From a checkpoint of a small masked spectrogram model.
Model: 6.02M parameters, log mel input, encoder arch vit, encoder norm rmsnorm, encoder patch size [16, 8], encoder width 128, decoder layers 4.
Training: soap at rate 0.0035, 10800 steps, batches of 384.
Rows from block 4 of the encoder of a small masked spectrogram model, named by matrix and row number. Rows with one number belong to one neuron. Each number is 128 + 24 x the weight over its row's rms, rounded and kept within 0 to 255. All counts start at 0. Numbers have three digits each.
After each neuron's rows are labels from the 100 clips, of 14848, where the neuron reaches its highest value: "strongest on" is what is common among them. Only what is clearly more common there than usual is listed. The data: simulated modem signals in the audio band. In brackets: how many of the 100, against the usual share in percent.
# fc1: MLP up (encoder.blocks.4.mlp.fc1.weight, 512x128), inputs 64-127
# fc2: MLP down (encoder.blocks.4.mlp.fc2.weight, 128x512, transposed), outputs 64-127

fc1.43:129127134127143155129117137086134122188129179175128132139138086132069143120149113107125207137101139146136131175137117133138100169082095108135123105112117168109142182138174131098143127105114113
fc2.43:134142124176112114128114089124117111143121122181141133155130143126116118135120111111131122157127133142137135113142136094157119148113144126123155178152126127131098134171101112148113114163171107
strongest on: burst (65 vs 29.9); fading (61 vs 30); carrier: 1.5 to 2.5 kHz (61 vs 25.5)

fc1.364:103166114158131183109130132135147127128090164161122094135178119151148100119118141131093101100093132144111134140100121127133125145105092120148119095114159130114112119122117105113139126123154119
fc2.364:122129144144107129118173117135080123109126091107123133131097154111105119124142147164110155155137144129136140093137163121145128122138179131110157146135172154128151114106148144070126150146127108
strongest on: frequency hopping (72 vs 6.3); 200 baud (40 vs 18)

fc1.151:119156121098128086119143127145157134143136133115102119131122130143123111147103111119143130185133113117089127069111110170098157146121096138119176102138115110156158141165122137151106096138131128
fc2.151:138114126153136103105224120138147098114127153111146093128075107099117137080156117148143142108110135119111169079153092162126098139150132134136089161122127132135140105132127130088145170130128156
strongest on: fading (72 vs 30); carrier: 1.5 to 2.5 kHz (66 vs 25.5); frequency hopping (33 vs 6.3); OFDM (27 vs 6.3)

fc1.130:125150119123128111128156125107127140152108129178121145112164131130169123136140143138115109118121137134083152111151134118147154132134127100114116113120130123123170153154109111126118114122086138
fc2.130:146118134081142147160160138080109122086127108135112135124098112155130116099157150111161125123134133110159104127103155155111161102164138163122130107109107112107108097111155143114098149108166121
strongest on: carrier: 2.5 to 3.5 kHz (65 vs 24.9)

fc1.337:161098142111158158149144129132109099129155137094123103172112139149091139160150123146125152149098111118136104163114126119115116110074157147099116137162131100130081137101126138166090093122148079
fc2.337:181168130208087106099113082121140137128096118181143134147122151163135132127113105117133105109147146131121141104136135112128137101132116115140164182134136120152097124174116111122128133132174128
strongest on: carrier: 3.5 to 4.5 kHz (78 vs 24.6); 50 baud (43 vs 17.2)

fc1.19:139120141150119117113121095115101150141146135124124113142115109094095140094102144143126173088078151151153130143186093146151109154119139103113108132109117111105141162178160140110100119097135106
fc2.19:154112126156119139139150095137116157137075138118129099104084148144090103167101111131122127153128116132141154068101142141165128132120160104143141139137118129092127116117080086140113120120136143
strongest on: carrier: 3.5 to 4.5 kHz (71 vs 24.6); AM speech (32 vs 6); FM speech (32 vs 6.7)

fc1.203:098156112105121182139134156118129152125206119110100082154131132149140136128141155121129081180121105114137132146117132129080130117101086114150111108128114103127141079127160105103080135146130138
fc2.203:109150109141129153135111160124123120159132160158092140145135102156097117160124124143128113131176112119129111117123123144119111146117170091168106093146173150107138169142071121182171118142135102
strongest on: frequency hopping (65 vs 6.3); 800 baud (48 vs 17.3)

fc1.454:120149111135131107127103128141100117136121130120132151139153130117153136090136132132127051121137141123138094170107168101103188129155126169105159114200142134108157160121099155128121153094141143
fc2.454:158120145137101130111161104131181124143128126113135098139102141122107107119132134081153109148133122132122162076147130127169108121131100151115149185135119121099112141147099099068080117133119160
strongest on: carrier: 3.5 to 4.5 kHz (78 vs 24.6); OFDM (26 vs 6.3)

fc1.182:156122155120128145133119132159113173146187150103097108143162099151132141136170115145117115114117097135111111176154144087096084086065158142111127124077136128147164103112148143126160110119105140
fc2.182:126137147169111154159152123108162133135088114111123085128123115140118110165111138146119115150129151106134157053131131165185119155143126109137153172143136130105180123128104121113130114135130096
strongest on: burst (76 vs 29.9)

fc1.327:135130149095130129142126151138105120130107115122110105105105147136137130133091141147121070155100121121122147121125133125127114131178160141143130155156129162169091072102088111165143114115134122
fc2.327:102124119153141145138126166121150107106115132148149162097168134123136103150122142150090159179123153134150096137103133124119130160105155130141139048091148147107135150154123154115145117120139105
strongest on: fading (68 vs 30); frequency hopping (27 vs 6.3)

fc1.87:125135117114119163114121162121107116163118107135104140144130080116100102120168144125108151130155159107122114186120152084108151107132121146126126110085118157108140093133160144112147125142123086
fc2.87:155117150109131132159118080116120178149129123084144097135106131118120137121103131127148112104114122123125134050128095147134107150104073138102148136150128124133133154101158137117101156100092174
strongest on: OFDM (31 vs 6.3)

fc1.393:098126099145104121162152156137120120101081124120128096115114120133094131135126146112116121131121126150097145103128144125151138111156122145180140119110086146130149126109137156128108121149149146
fc2.393:117098142128105111154140130139147126106188084085114170169158123154150150148134144143148136115147162120119116162093136139140110088154128145116127105111107120132102121126140136116118157114151152
strongest on: carrier: 4.5 to 5.5 kHz (83 vs 24.9); FM speech (33 vs 6.7)

fc1.123:131096156086124111126140155121074122099111129093113165112135163153197126143098118135139090131153104104100125108140129138129130113096123153130146120167125122146120087103125171168155109134080119
fc2.123:143140140123131142138056120155112138171122137174140126123110118110079145122136140109089149126116147114153107157111143123098147140137102109121116143126138161126081150134120090127127120158171138
strongest on: carrier: 4.5 to 5.5 kHz (50 vs 24.9); on-off keying (26 vs 5.9)

fc1.102:138121158100112112150131139093128154123121114142106131116151128106180108114100160148123116121175117115136091147133159067152141127149119151055147094131143111129152176111109142160100161133124121
fc2.102:142147124111140102175106133119121160128095125135117169130167153144170135130139098151099126123130114139114110200147113125128103125172156113139101138123134079178143135145123142182157156095104110
strongest on: 50 baud (42 vs 17.2); 8-FSK (38 vs 6.1); 4-FSK (27 vs 6.2)

fc1.370:118126134131137145128164104133082129123099161112143066124128123144124131151111159149132119105194163167103087120146129126161116134127090145115158170156119185126097135153085116141119127115097142
fc2.370:133111157125134154150096127140132117195124150174137169123104105135107159113150117098108158170124141140157112148094135148118145099132066123102139121115130117126103110128178160027130142122128103
strongest on: strong noise (69 vs 25.3); 800 baud (57 vs 17.3); OFDM (35 vs 6.3); modulation: 8-FSK (33 vs 6.1)

fc1.105:131127133110122088134166121128130108111095108095096126147111142159165166121113112167143109094116137130120149108143112147152165118097167140139161083132131084151144125160096126136120108131126122
fc2.105:127095107110176146111132153158123125086121117129096122144157132127153140130158131143126133108155107111151118158124087141087147123127130173090080126142154126143137156072082132150132131136100133
strongest on: carrier: 1.5 to 2.5 kHz (54 vs 25.5); 800 baud (48 vs 17.3); OFDM (46 vs 6.3)

fc1.154:118111125146145123126148135122146124151125175094085193147118139149117132122140126111133122151118100130144092132111175130097144097129120093110137073128128155092132129145169100142175120130104145
fc2.154:111133151106128127163138158163111141121115138154048133124150121133103147151135141162143097124130110112121148183134128130101120123114186132145088121120127155113119127106141158115161145133126142
strongest on: OFDM (69 vs 6.3); 400 baud (39 vs 17.6); 800 baud (38 vs 17.3)

fc1.487:108182133089144123150143144127159157123135082086128121140097116143111149155118122124169154168137118108133132033058093130131118157135145147105137106135107131134146130155107145108131107135106138
fc2.487:123115115136173115081200132136120124119137111140157078115098141138124129133134137183117148095116140120105125103135105152112101131138188115166118091124122104125122121129122147087124165135146092
strongest on: 800 baud (37 vs 17.3); OFDM (28 vs 6.3)

fc1.258:121121182110104188119104148142122145112152136130138196122141130108132152139135115134182179121111144129136170139147089147200130094151140140134106164133116079089144135123115125130140139136103124
fc2.258:108116113088154124123121144133094120095131139096132126105166101105117117056148148100121089123131123120128105207160173136123135125141099125113109089096127133163122155100197167133147136127131121
strongest on: 50 baud (54 vs 17.2); on-off keying (27 vs 5.9)

fc1.344:109111140123112152114123157081107133147147169153110136135151124094116129137109114106106136114100123156126120163148056124140146156128147084114084080128118128123142096102159182120129116102078127
fc2.344:137128127126127112104123122145173129154151154103126143099106122106118124142068095076134134174141130116143140119127129111149119139117092104116116157139122114118129132127124094105117103143172131
strongest on: 50 baud (51 vs 17.2); on-off keying (32 vs 5.9)

fc1.265:149119112139094116116137130150115124102104132145115147079110155159174125126121116117133109089149126111149119060093127157128137110180116112124134110136146068140125134086105154147110114115139145
fc2.265:130100142131126136115082125113137130162133140156132100108124143093105145098134096117123124172154121134136130079149130108159102135122078132117132193134111121097130162180191095135099119147109100
strongest on: frequency hopping (68 vs 6.3)

fc1.352:123141113128107133124104116129115154076117139078115099113165144119187131134143123137100115162119141155092106162116199139104129145164108132117154129133161158157062102112101131131145095126114122
fc2.352:137124136154117155095096160134123120142112139102097098102154144157116124214110125115151092081133136145114130135122098151147134119150105147159093171137127119137172118091141140072160155120160154
strongest on: frequency hopping (59 vs 6.3)

fc1.506:118148133137155159143131124087128113170144141132118137119138076157068130098152131111148184124105150127151121149101092128140075136052104144111086123117116117119131154154171153116108136122120125
fc2.506:138115106146112099130095177157106166139106118154104118156138151113199111133143108155139125110178111110107129161127167158104165103151132138114163128133157129134124090079122097120125106110138115
strongest on: burst (80 vs 29.9); carrier: 2.5 to 3.5 kHz (53 vs 24.9)

fc1.322:124107110131147152151103143102122128177095111146155140093130120084101102133183171148145155109111140115164161160114141124117157143118119137157136128078144119124119125121110124136115135124133136
fc2.322:122119112127083155095130113129121133129139131127143093125127127163111146117133131132130073143135138128103106160155082090137116107125141139132109142129128153102096149153203153085125119143165156
strongest on: carrier: 4.5 to 5.5 kHz (57 vs 24.9); FM speech (54 vs 6.7); AM speech (27 vs 6)

fc1.91:144148172144124107136180124103129145125124120180082103127136103141116173122087138131099172078119089148126125088144072111112106142130185112134148143158124097149132147152129145149099157141148127
fc2.91:149110154134119151149150126117132127128146123112137075125116123182115129127094115150103112128126128103117111130093134104154168161131117137128160126115102113119168137129158111077120111109143127
strongest on: on-off keying (29 vs 5.9)

fc1.430:137118110142158106135102098120133085116082129140135108094132118098152117132090138098111132150108133101127112149103130113112146151125147097105141123113093120095143110147106115148137110119112113
fc2.430:133137132079126119116111106129096130108109102134111157128119130143135120136171130116126087110131127148138123169140169175124142090183155181138137117127139133122103106097091145131139165107108142
strongest on: fading (90 vs 30)

fc1.200:134155149141154135159123156134093083100125133112171106125112143132136097124147172095109141122156132150092099120119139136160139113129152139087095139125145105137117123047132140147107149124114123
fc2.200:142130094064154134134075124146154117121124125158114182135122112105111141162126138139123140148162110123110141153151147122089120091137104151153112112138138143146118138163117121120145089123141170
strongest on: carrier: 4.5 to 5.5 kHz (63 vs 24.9); strong noise (59 vs 25.3); FM speech (35 vs 6.7)

fc1.469:163156119132139162144056145115098114139152183164117072127144114108149137142132113120145137130123133137116137152149130098143138145142134126124153181140143168116121144139113171058130145081151123
fc2.469:148140141151090117101125081137150120142136119126141116119115136123093125119125112106146114154128139137120153097126118109168120127126109146124148179147107140115128125184121104113090109143155157
strongest on: carrier: 1.5 to 2.5 kHz (73 vs 25.5); 800 baud (38 vs 17.3)

fc1.366:158150180127093143136084102143127098155171101124127149149093127124090112135117130120132141133130100141136139072128125086137122144098104090133152132103109148092169110106133118166137163131094149
fc2.366:125133140139127150092213138152162128112155117118090100126098103136101122132113133089133097139131126103121147107108093127109150111150154105139129121168112171150148121126114140103161113124240139
strongest on: burst (100 vs 29.9); carrier: 3.5 to 4.5 kHz (56 vs 24.6)

fc1.208:140124128127092092129178131119162135136183150147135165176169128130130150132124094149151143102171150094138140116093098154116115102078116119119145110151114097135154091151088107115151141151125124
fc2.208:132110142106120131137170092129122131103155136107155093116098117135098128104096140111117135141110124128144136072142078125143110143162114107117158096117092132112146122129126149093117148110059100
strongest on: frequency hopping (51 vs 6.3)

fc1.463:120120117142136153161131116134088145132106114128189144112131120095160102085121132130136115096130148113170147107109179151155124126115092118101107140107117140099130152124101127099099130096100097
fc2.463:112157110120139100088150145129155141082136120114115107100155099128087125152086121135104143114120144114119095148147094153105174099136145122134146103156131121168149127133123130073149154105157120
strongest on: carrier: 2.5 to 3.5 kHz (75 vs 24.9); 8-FSK (45 vs 6.1); 4-FSK (25 vs 6.2)

fc1.418:119106176090161134138134101101105143143089146141113166123113116068135141163108092134146140124087135176168108111104163100126128181116120130155130113076128143155146161149115118158153133114094125
fc2.418:131157143131140148133128112112110119125124149120149163159153124148147131088126085125106137134074126123138145175080115134096141144145161094115141092144123148134090126105094115103133130127102102
strongest on: burst (100 vs 29.9); OFDM (31 vs 6.3)

fc1.175:110083078154161120126054159102156132101100134144171105130138106136143135120159150105132125128129108127110121165103147144122159095138127135144105087100152117122133147065134146159109116107066141
fc2.175:144140113129121172149122128120180130136130150143148114108182117116066122126153138120142130183056122134115150127158118123163132126130111129130167142105072126063141148134125102135138124139106150
strongest on: FM speech (30 vs 6.7); frequency hopping (26 vs 6.3)

fc1.290:136139127100129116116095133118129137150136093134160121108090148098149150133143107127115149129169124161099113161107142155150150165119144127118106148102115108137158158161112141122155122088112116
fc2.290:093124118147133143126102150126128091114139128114122147120193112143109132140125154163167110141138115104106097153166158098128107084101107149104106159188178117112140110121139157101147121177096122
strongest on: 4-FSK (27 vs 6.2)

fc1.503:135121114105160112123102119111164146105124149156116104101129137140127133082155132132146120152089106115150116143189127118115184122109139137146114135126136126155134148110134117129109128097130088
fc2.503:127118155119119117122122135118129144099147119107122142135154148097167132135147125139126100138134108137122152133092118148173137127114107116140106119177148127118123166114105117067128104108062127
strongest on: carrier: 2.5 to 3.5 kHz (73 vs 24.9); fading (66 vs 30)

fc1.126:118118138156145121097133160063177146117112127162098095115109128121116151125133138137135127161121134160167119126114128128108149145100133134144102111133113183126136175148140122123120145158100139
fc2.126:127113121113130121174067117116119124106136160096113136111155148126135117113106106059122100115147129126134113142111138112143154149143116159116146126155069136105153146114126115098135145158177130
strongest on: carrier: 2.5 to 3.5 kHz (70 vs 24.9); FM speech (54 vs 6.7); AM speech (34 vs 6)

fc1.286:087123118114165139088128122107135129119134124135131099104146124164154141143108145142161101183155133137107154108124101147087107139123127106111123108170107113124124128152144137095123137085123122
fc2.286:135144153122133112128198102130137124130131124074116146087085151105120130131095149110138124109117135125155140052137111118083132103149091134159116148136088143121147099108115076150107133119190168
strongest on: 8-FSK (31 vs 6.1); frequency hopping (31 vs 6.3)

fc1.17:117100138144130141128127096095124123156116117136079130108150104111128099109142118116140122147112134109107111131122099174035128095100124112136115086119149141140156078129104126133155111145157158
fc2.17:122141119121134099081145122119136139119135122114125100118123144124115125113127111112117099073111119113146138084120097126130107145163074142140128138136092150127077146130205097155083134157149125
strongest on: OFDM (52 vs 6.3); frequency hopping (33 vs 6.3)

fc1.177:136120133155119100120147130143125109120117130117098100127113144187150134153121104146109103108127083114153140061119133157151147117154136158166144116145166089149145079100112139129120155135112118
fc2.177:150122141128134130079140072144148163142127152126156110140073124146096127100080142093114144148067124145145134063135124130127127149101129100137166127115073137118113134147110100134104166127133133
strongest on: OFDM (44 vs 6.3); frequency hopping (31 vs 6.3)

fc1.136:120123134132139111119130135122121118158151134158086179186103128128151159099118120128119140162134134131143119150112139159110145130142141075137180125109155112116162079139123132079128139146127107
fc2.136:122132111116132140114089125137123119117139123094129085160134123131135128140115100129114143133128119137145139178067118120157140118114138124103154088123129096140110134100110145083151147112124111
strongest on: OFDM (44 vs 6.3); on-off keying (25 vs 5.9)

fc1.27:152114091120127109129074155142135125116151131113128124133154118155146136080117121108114113120167134098132130149108131123159111102072093125109198114142117077110100151144135165094143118131101168
fc2.27:131142153120135129157125150162100145161118126135092164147111159136108127175111161151121123163108144118156145098128111107103129126134148133148124161101077137151146126117106079110144146105174143
strongest on: strong noise (84 vs 25.3); fading (66 vs 30)

fc1.253:124120148153149134105166100155098135161134119144104116141094114084109102092109110139138150131097140154153130118116084078181138129141152110138144119148130149126100138136142128097075142186139141
fc2.253:134134166136106120106123117147159110076118080136140115105139139141124112183130131107128078105138164122145150104134127162103143119148135165136138128134124154132150103159138117140138156098146119
strongest on: carrier: 2.5 to 3.5 kHz (70 vs 24.9); 50 baud (37 vs 17.2)

fc1.369:151130129116145113145160161112114149109113182085120114115143106090128121096133143116106192145147138100092114113135150134146148101172138146153147152126151123120125108132094126133132122117152131
fc2.369:119138112127113138158150138138103110119131129155108135117135128149124127152161134111174117097123123116149109105097108120127148160121126140114105133145117130156116118125178082180132106123158134
strongest on: FM speech (70 vs 6.7); carrier: 1.5 to 2.5 kHz (51 vs 25.5)

fc1.427:096154131172130121142086103084137135136131117126141117099143100102114138121125161093144150126111136167117123136143119156122139155142115128158141142153133132095101115123135148093130114133119125
fc2.427:120110134122124127111150101139155129163126131103164087150085147113114100141105131103150124128131133126066156126132117094161122156112102138113111151129128128107098156144129146082123112122093151
strongest on: carrier: 1.5 to 2.5 kHz (66 vs 25.5); frequency hopping (28 vs 6.3); FM speech (25 vs 6.7)

fc1.291:131125182157155119052091088130137116122130121152140140118114152119164104125076101166123145132091126160126148097105111152173117120126131113126129085103163090125126153143131158159116135125112131
fc2.291:147136117145123172135207096104141126172135132136145106139083131157107123116123168140115136170106093153129154110161117120128137130063143135144124127115104135074113139150132135121149145161104116
strongest on: 50 baud (67 vs 17.2); 2-FSK (30 vs 6.2)

fc1.143:161110118115129109100113120159125128104128077112144174116129152133177121129123128148116133115182110130112081108116154113155165132171144092148155075131180146131151119073100140126135119157116169
fc2.143:146115137102111122126147101097151118183127177145167113148149149152109124138158147126164150158129112121124142116108115113153099145102131138133108130154115104094095134165171140110100158119087118
strongest on: 50 baud (53 vs 17.2); on-off keying (41 vs 5.9)

fc1.378:132114132147108139162147134128129129174121093155131134168104121205111149148101121131144176143125134122135147087142131112150148126046150126097146114110082097113152143102151126142171151141130126
fc2.378:118125116133128117142180148161134124075140127129104139122105124115138100123136065115138115095106125113130141028097158145084119124151143119136096141135119141152119155094078109122129122122162132
strongest on: burst (89 vs 29.9); carrier: 4.5 to 5.5 kHz (50 vs 24.9)

fc1.477:118145122164117116126154125122137111158103144140138117163124135085112102141133100128163121135133140144121145108137109154090135119131121097126121144141144113138143068142103091118123122183134160
fc2.477:143146111096117148124141136147136149106161123114084073148150138142149133134127116129128126158146143124130132129085094116129122125157105156098116097077161119126121143124089184102126150114120091
strongest on: OFDM (77 vs 6.3)

fc1.72:114128129133129149101130116067128141143114116114113110126164125100119110109138156172121185133125130107147118147150147177115102132127141155146137132107116169166109112137169105156127125128136132
fc2.72:115134131131133145142136162104106110166171129137112056139137126132111171135100090120124103160151127127121111153093110092131128149149141076111131163143161148118131121109128112167116092128141110
strongest on: carrier: 1.5 to 2.5 kHz (53 vs 25.5); frequency hopping (38 vs 6.3)

fc1.482:134130135115102095135125116170130117138126103152139168133129131113161135135104109097105077113116124128117133112111130110142117133168132136129137139143156117164085105131077138155104122144134162
fc2.482:134128148175132114134205135137119142129145105097109093116088133152136122145102082171108151112116135111122123075117082153099129126145140098161128122112107122140183132116151120141121132107194140
strongest on: carrier: 3.5 to 4.5 kHz (67 vs 24.6)

fc1.509:144104117162138115094166116172133143156138167156158151106123149128136162132123155144138119078099103134126146162088144146145157082108150079160139120128102140161124148127070140140128147141087149
fc2.509:138116147129090124180131132117153136143159132137070070138147166132136146126162092092145135136169154129118103099107129094149129140156137135132106144113120143107142146122154117133132163144146092
strongest on: OFDM (56 vs 6.3)

fc1.501:136148111111119112101109157134124158095143114119135153101190126130141098112166174093131097136179169093134087184171121120148098132139142137116132136121129121117105127105115131130123146095105163
fc2.501:132117108133132143103139152126111127133114139082112135138167133137109134159158110147156148098142137129113132204095070133095118121105127158136085129111125102171085138120113189137146166102146132
strongest on: carrier: 4.5 to 5.5 kHz (64 vs 24.9); fading (61 vs 30)

fc1.292:184154122152088166130119128134155144128140117109123166156141128127132101073139129121105123148129109113155128111140157103123142122123104110125145177117123132099111099149165122141137132156163145
fc2.292:136137145142118129099182099124131143143120077167163114149136120132112150166124135127123132138119142113115114106128104126147106139145098129150150152130092102137191109151052154057119126129156148
strongest on: burst (100 vs 29.9)

fc1.314:141123132101103166131157117137164137181092125158129103052176150128124157124120142127109146090108122133091130163126132164142138110115118093137129103115079156164137097178082125129148115144147124
fc2.314:134148147134154092118085133130101128151137148121135144121133103110144134129146137155138123081170104136154152147116083135104116146160099141117112180160173155140137155112189166168117131116122118
strongest on: OFDM (46 vs 6.3); 800 baud (40 vs 17.3)

fc1.52:129120133121117073100117130124145142122081144149094073137107108118098125130141110128110131115127117109070137095128112124110140123155132141088147142117143110125107128086106137153135116148127136
fc2.52:110144110173113144153125141139106120114138126097173173112159135145114116151121108108140095118150140143142120196100163119120111113161110130143142165104130099155174149124105116060152126132150127
strongest on: FM speech (36 vs 6.7); AM speech (28 vs 6)

fc1.420:133153130088101079142145138132142121129116155096113112117135127146157112117117145095166124137174119110153139113126172112143172141163081141103136110128149167133134135115136153130118177153086126
fc2.420:163127089121161152099134135108149118128127131124123095139165150140143120131171119136118139121129145128084102207176132136138118088137167158130124163126120115125147146184115126079115149122156135
strongest on: symbol rate: 800 baud (39 vs 17.3); chirp spread spectrum (29 vs 6.2); 4-FSK (26 vs 6.2)

fc1.129:148182118108167107112143127114163124147149181138116133131115162092110129109135126157151147120119104119101168100113120140108131126101116117163107104094111137148135127120137062149087155091150164
fc2.129:120125125155150084109177132130146078109126127094113112178138144145146121132150132131134092132117092127151146164097123114136164145169088139147133129156184115147125139155162157131145144122162147
strongest on: 50 baud (38 vs 17.2)

fc1.23:135103127150111141109160112122153114150130193094102136098120130105112138140107141102098132123101133126093137110100090133155148156104103099130124094140118094099159137110119122172161119130142180
fc2.23:135116144108147132160131093145194123118103150082116112113113115129123133115085202062105113138130130139160120076143075136148133134174109091133138106153094125154092132115098121156153136137107106
strongest on: carrier: 3.5 to 4.5 kHz (52 vs 24.6)

fc1.438:147140111124131137119125105122126127143098077146077119120147151183132124097082109099127196104104135104102138093106112102197161116135109139095116118123136112103166138138179119114141147131151134
fc2.438:127135119153142098176140156136134088105156110122135207152106132154146137125146106129156103116145138125155094195157151158106130123130162143148117129121139111158088151128177117171135134122137119
strongest on: 50 baud (43 vs 17.2); 4-FSK (29 vs 6.2); frequency hopping (25 vs 6.3)

fc1.260:147062144146116145132116121122142140141119111115133105136125092102110116156131117157150154122139122141121149142119067109155122094090170125117109103085146114154141159114154124148084116098107133
fc2.260:115137153120116130087153068153157145120134134068102112120093116124085141120084122120113142135102119126139155051117087149125106127149115090145149103121093149137164113148124102127097145120136141
strongest on: carrier: 1.5 to 2.5 kHz (63 vs 25.5); 800 baud (54 vs 17.3); 8-FSK (32 vs 6.1); modulation: chirp spread spectrum (30 vs 6.2)

fc1.35:112106142154137161145106127102156147177117134146131084108120089122101110138107104135107189156115116160109114127184114134083084113117121093128118130114109147127108135132182115116110136160145093
fc2.35:122118169156119115154174120121119109082106135117124132117158126128113121163139122142128131096114164127119158075077124153129119070104113128116118182138118130125165112118111076108101118138170127
strongest on: carrier: 4.5 to 5.5 kHz (83 vs 24.9); FM speech (45 vs 6.7); AM speech (25 vs 6)

fc1.103:117120122118091133149038120124156131161097173119104155115125120114132144129160125088153147113135125138130115137143195120174090134150091145131115117131119132144106173100124110113160130112105142
fc2.103:123129100106168097080136132091099140134102151127110138142118074149106108121154163129134134125124152121140151122118135120104146104133099068133145091138159136128112116105158128147120110110136118
strongest on: 50 baud (39 vs 17.2); 8-FSK (30 vs 6.1); frequency hopping (28 vs 6.3)

fc1.153:128130143114126170168126152143108116125174110127122107152141123155110156122134123120098151155137116108159132182161132128140137149135144120091079133107121087107144165099127136111129150173153162
fc2.153:129134129134120065132148089076106139139126115138119136138077146123086134087129084143158099116122136129182067158158146121117140113154135122136157169145143151124135083136110110093109108080099165
strongest on: fading (77 vs 30); frequency hopping (29 vs 6.3)

fc1.86:119123116174151131172139117118153124129079110149133130134138121142123130134116115147097142145109113187112124118127150090101118119157158119144070119148103114146148089156112126134116131164097123
fc2.86:147091114154146133128132150133116128148221136127105086131146148124157138113103164127127080130123141136133101132142082162140151148119129131128129114110098169090116150142120124088116116158161151
strongest on: carrier: 2.5 to 3.5 kHz (60 vs 24.9)

fc1.228:119172144122169092154094172147172176168141131150123147104130137143093137130111150123150117095079115127095116143119167129123103135148090094155152112135089128149106084094126117134147099153147099
fc2.228:134124123103155118150126124134137119117139128135140126116101164169132159093150164153156074098138120135126124172126093152102097151118125150121143185118108134143109094111109176085132141119102099
strongest on: frequency hopping (47 vs 6.3)

fc1.25:122119147136097162186173106138096144140126102132132109143098131139140115108126112142120190141107133135148122081150119087148138127092096125135119145096125150139105148139167102133128140132124100
fc2.25:133130134144170128126141124160139103075134091138095120110096127153111128124075139131130153099098134133154132114120126146095157133157175100149137137094104120117141121116071138184142142131189111
strongest on: burst (93 vs 29.9)

fc1.163:124161148118119129133128157096116129119147114170116158210142106130141150143130106150115145117130124117099151107175136121118111130129119150162159132114149122165104040113079116128150117109139139
fc2.163:152107136150112160164149113143079099099123078124127101130112115135124127129106090144132111154079120143150153079108118123126111122125125108163134137110090137131164158151141153109117114124173152
strongest on: 8-FSK (29 vs 6.1); 4-FSK (29 vs 6.2)

fc1.158:109125141135136117166167109121120129139132115158153102184127101140109112132130137152149142154155143128148148058115071135102172125133110127112126100125088095136127098149105117148115154143154161
fc2.158:118134148125119111114177127142161140140124138084135074108120118122135114134119067112133124112112143141139111119109113145146098123137126084160153120124110105144143149145124139101114172152187123
strongest on: frequency hopping (26 vs 6.3)

fc1.235:111133175078104118141113085166125098137147061150114103138111139145117115154091087120149160139122124131105126081131146122110144153075161104086142113134139133139142144137093147174131098112113129
fc2.235:140123153190139113160162131102122113149149151146132100103112150112136129090116109142131084106094149116151114140149089153130155120085156117129136178158120117086178131163109140071143166140146131
strongest on: FM speech (25 vs 6.7)

fc1.470:141127128167153117080131108161106118087132128109094119154115153136157114118144163142078094100157121106136096140135176096126147108135098144127172161167121121139135082122093109161144144118161156
fc2.470:142131136159065101129133089147163136100144133142161088128120144130113126124126125113147088152133119126129145047130106128139137123140084143114129171124137134131130143155157080069084125124116144
strongest on: strong noise (52 vs 25.3); carrier: 3.5 to 4.5 kHz (51 vs 24.6)

fc1.11:109099107095105152117077128120149144089109107133130110153161123121138175136153132125131102128140122130106135145156118136118126115135155148112129119124116118130076122077122160106140106145062114
fc2.11:144136111118104109118108161133108099153101138136158129161193126100159131131177105121126142118172132112102123178073155144149104130101117145123137115152188098128153164152139118101093119150102126
strongest on: frequency hopping (67 vs 6.3)

fc1.508:114147116108148119083145138128090110117103161151119114089129151060115148111165143137168124152130117139132130170125151127094109102086105160124170119177142105125129103137109160124114116101115137
fc2.508:135132122154107100182188118120135133143151110182138143124098115147122120157090092132108125143136124141139104148122101122112144146091084135123139143125119141140143123170163135110100128093151110
strongest on: 800 baud (55 vs 17.3); OFDM (45 vs 6.3)